A small multi-label image tagger, trained from scratch: depths [3, 3, 3], soap at rate 0.0029.
Rows from block 4 of a small multi-label image tagger, named by matrix and row number. Rows with one number belong to one neuron. Each number is 500 + 25 x the weight over its row's rms, rounded and kept within 0 to 999. All counts start at 0. Numbers have three digits each.
Before each neuron's rows are labels from the 100 images, of 14976, where the neuron reaches its largest size: "peak on" is the class under the peak. Only what is clearly more common there than usual is listed. The data: rendered solids tumbling over patterned floors.
# gate: MLP gate (model.blocks.4.mlp.gate.weight, 336x128), inputs 0-127
# fc1: MLP up (model.blocks.4.mlp.fc1.weight, 336x128), inputs 0-127
# fc2: MLP down (model.blocks.4.mlp.fc2.weight, 128x336, transposed), outputs 0-127

peak on: bumpy ball
gate.130:524511501491499518576500500500487498486544499490500500492490499516504463502502491471501550500500465478522522481490503455510504505471482504470501484499455503571497495509499503477524459484554530501501547494491498521500480503544493510494488435516492515499500496499468495500492502512500541500473508455507511489497398494519500505502486524504510522484511583491512578491500499495503519527489
fc1.130:412503500505494501511501506515535515492490477520505498505499500456493506495499498471517502539514519517495512482442461502543498481486500481505500565500505516451496504502489499524498491499517516507510505518517498419496514502454493500475518509583545457492510507486450504452474501501500518505487517540484531502489492492527476570488499454513517506477510499509485482489486507490507484431516
fc2.130:506479469518495504507503468479492499520508535499531479496518499535528499452500491517503503493495515510503524502511498500498545534497471493502478497501495497500498503457500499494455479515481453473467473487439509510511493504494502479477492484507526497496494498464485490553498498412490507488501528516441454500500548483509550506503522497475510492487498375500490514502462479503477539472501

peak on: star block
gate.30:501506495469506515498512495483513511507499481474490500508490551498512391472499527505514499476523478493490499501498510491489490500501495531498508498498479488505486508519491513501497359504496526500500504499502499482480499503501490496498499499518501505500518534485561510463488497484500491532543457485521480500465547499509531500503495496499511504501501500499499494527484500539506502616498
fc1.30:508500499486493523536564501567538527513501529529511499503499510536552597535501497501499506474477505525450548526495500500501499513500490512498495503541473500501470493502492470498500537488498501498578500501499499511468413500589475496497499495504488519529497480490479508541499467500503498506491512492514506503534482483502508534490497466508498497501482504496471515502500500480504482480485
fc2.30:516491442479489524501500501532503494492502524501523501500495496501530494471484513494498501533510501503517506504511472501511482497500497501447503436499451546556489492515506495501516479457492505499535494509501477503495503500495468481497503507534502493500502455488507494583499471501502503427503493460499478491500500505500503530429491420531429500525520497521472497523483507539497520514435

peak on: star block
gate.228:495516511497480502456501473417501427531520488447501500505501521491501462499487524530568460500499492491498502517505499513501502496500489500464503498501500500418473523507499502504480499489497503479445508500496495512474471494505499498509475497507500495504489513526559497501484498471498458512490520466452480499488479487501507577493523501499505457499500505510500511488544503601506500503499
fc1.228:526545494501501486531473516575499530513499501502499497480487494499500519583496502499499521486493511506508498492490500429500539503500503507507500497506500501469501500500494481496500489515506491499500467479489500496528496443567500515500503493502499551500506530497489496500532462484499490497500500501510516503523500496499632517501501516500452549511491524515496505585494537525501498493504
fc2.228:505504507499501540509514493521515484501500475508467503499465500499486512515516498511578505497499501499505498498476487446509500514484474501515497503497478514500500514497500432501535460503508487529553499487497500507485448499523505507495495492512492516489500528500506498499552471501488466458502498508519510504501501506483611496503499524499384498502498493505503486499520497600508500498497

peak on: sphere
gate.70:510497490488502501498486503504553472525558460515515475522495495533513500505502515498496532501497504501525497500525499471503578554453419500502496494497458518525509499546500501495480476455490497525510497524475503538503529513485497500487481422501522500491473462499500489497503473494467479499506527503540496499526502495527479493558470499495551531462532489492505531502499575497503505508497
fc1.70:537449499517497508506542494486538498490525561483481501529499502501481457502499498512511500478502492567497552490431485517483508518521528500521503499507576499496510489487499524488497492509466547488492498490518506514496498539504499471499469500501503493534487515500467488507509492487500498501519523471464491496501560500510563504492549539500542549566482502486497525568500484485499484518480
fc2.70:526492495495490503519476466516507494516484513501505500500492506490498477500420527517452522502496500502512505468501513467503493480497473497510487457510475481484513505478511487511520423481500517506506551496498502536499500522385502442499494502506455474521511515516534502508502487500506496495507498488518515495521558509500500472497453489467503514513445490513507497498500565483566523537508

peak on: cube frame
gate.106:502500509494492497499503510453501500524503499505541500522498500560528541505487500479504483499437497515505500526454522500503509498505431497507511507493446476550500529500501504490497465501499516500493487527446567452464482512500418500474495470475500512497503532498498547456451494463499500501501504503500496500494452505551549503502511504463500522503480497502518498499495502455500496546542
fc1.106:501476492505474454543487497460488514499503483504555547502503460474505567487387503494503494513557502500504509499504499496476504498524436549527529550499501491501521496518503494499492500520467529479494507500468505494499501518482476546501498500496501500496503440511473500500502508500499540438502506469494506489499474503527481503509507494511501482576507502492518496545508499490492500540500
fc2.106:479430505499500522500491499484433495501494495456483507486501502500523421379502504508476505511521478499504501498500466493494476539503501491501507496495500507495491512497551500497493482500503503499498500500499492497518543507468519471516515499498424501511476512511518486461477535496518431497501520504561505499515581502503497501541485533505505466495497503501499500494498499484506514507494

peak on: star block
gate.166:491479481500507497475495514500435490501499470485530499505509486511495486487575500527524467507557518498583495429527499500493437494476511482500451503469521517502521501492556499514493438493503440567493453499508493490503518506497499421509502491500527482500500502490499501485499494506521510497502500496497499514467501514502507500501500499495504521481516515498503500559514513559495490511501
fc1.166:469500514550545507523496526500446495515496529519485478498491500510533500498524500459500527500500495490505493500497500497507509498505499506500535493500471520484501507495490538542503607499491506430500513476509500538511514506501478519500500486500495496538498496561480477476440502535500495460497493500491497464508489444469434472490483505508501513485491500502503500498441514486471481502583
fc2.166:572484498496501460519496501500506498515498500500526500502476492561514519484502506485499494490493557556503512518515446509502484493499544488462498502500501405497500489484498484473488480461493490515535497474440478500490497477505498497498505513567441537497506522494512495497505509511510502536469483493472482458503505519509500492486483432506462516531501461501459496529494488543515507524534

peak on: bumpy ball
gate.253:509494509570510500480499524528517471506487527468489479501487516476482500588494563504498508504511491500534499491499488500434482492418500503503504509504505488503502505494500501525518496511516490522501507501529522542501426502498477501497498502455506463537493539502461523536517509500519500478502501501471492499443477506502497509500511536495562556504504506526461519516481487493489438492496
fc1.253:522496507494501498512536502490502475565500556510503483478546450526488466510461502476498493515499452527462461495489471501499487506494469465500502509501504502520478470501478421526498499463496499575488500502505568498497430530502441495509497465496479465520498554519500507543501501493507480472504509502480493503486553549500486481499508539500485511500498516499470504497489492496495488498501
fc2.253:495507498499518393505530497498501501523504509490497499504568478528422500510521492426479483501533477454521495505497504511501505501514540510525496518501480446501503541500498504540481498500506490501503499526509507473499466545499500493533484481502595491501506528498527494536525501506518457492502542515478521506531469509501499526502505499487515497501516473492500495514503534496509492541540

peak on: bumpy ball
gate.57:522480512476485485498488463534547491506511510510501470497503506499477493499515489483525537437434500500486489527487487454454516557494501510516499501502507506515490466530464490491507391472485507499510519522492513515480504491496520497479488458460490501500492504510497527450551499526476492552510520508508502503496501519490505499503458427499497494494501451508533486488495487500527508557531
fc1.57:472512474455501472500494527448498510516484540496492501460499506522485503425497511529511507504529509490495502496543510499535495411522499496492463510492501494470516468453509530497480504492497500498485500500554503497501504513502442471513500489482527505482489523493518462528456514492419522492501498460478499470502507488527505468557574500502523497502515504499501516489498503505502523444491
fc2.57:502501500520503476490519500503500447474495475492537491441495527488508509509529471496518511509509517548511486463374503489486494510501503501514512468500554508514525499499515501455500457506488486481510504503551499529552474507500512500522481527500498478498495490502544499498489447503570480485497552520501489501501496460503492503520505543504512504488500512529496498473537522513563498508518

peak on: star block
gate.91:501501462456455509479523484497504493507503496464493497510501499481513473499533489498501455500500496500486512515491512502502490519499465498500497511486447499502472500497496509497431460503500535518500506495558526496464383496466493498504501505532496435500546508488500512507467495496499524500497498503502500499489496523561505503505501497488502508504481500525471496498615472529537502514501
fc1.91:441498507499500525501500498456491489501496482479509435513502489503491472504500493500503495490552500498502492502507466497504492529502542500494503502500497487494479503501496504499432444496480500519498499500498497501515500511501514498499546501500499479504538522505529500474416500507503431562501486477498505502499636500516500476512448545515499501497495494500473495513489499552502493500506
fc2.91:456503501507513504468500495526508447498491496479446500497501503462505398524513405543499496506476495462508496497482494504501504490500483494507420488464502574499501502499499500506505498503503500553508493500518504453500503501497595464502508499502497481499476494496498514498509493477496493497488499499512519557480523509503496531504496493495500501487489482499499498508556501500474516463497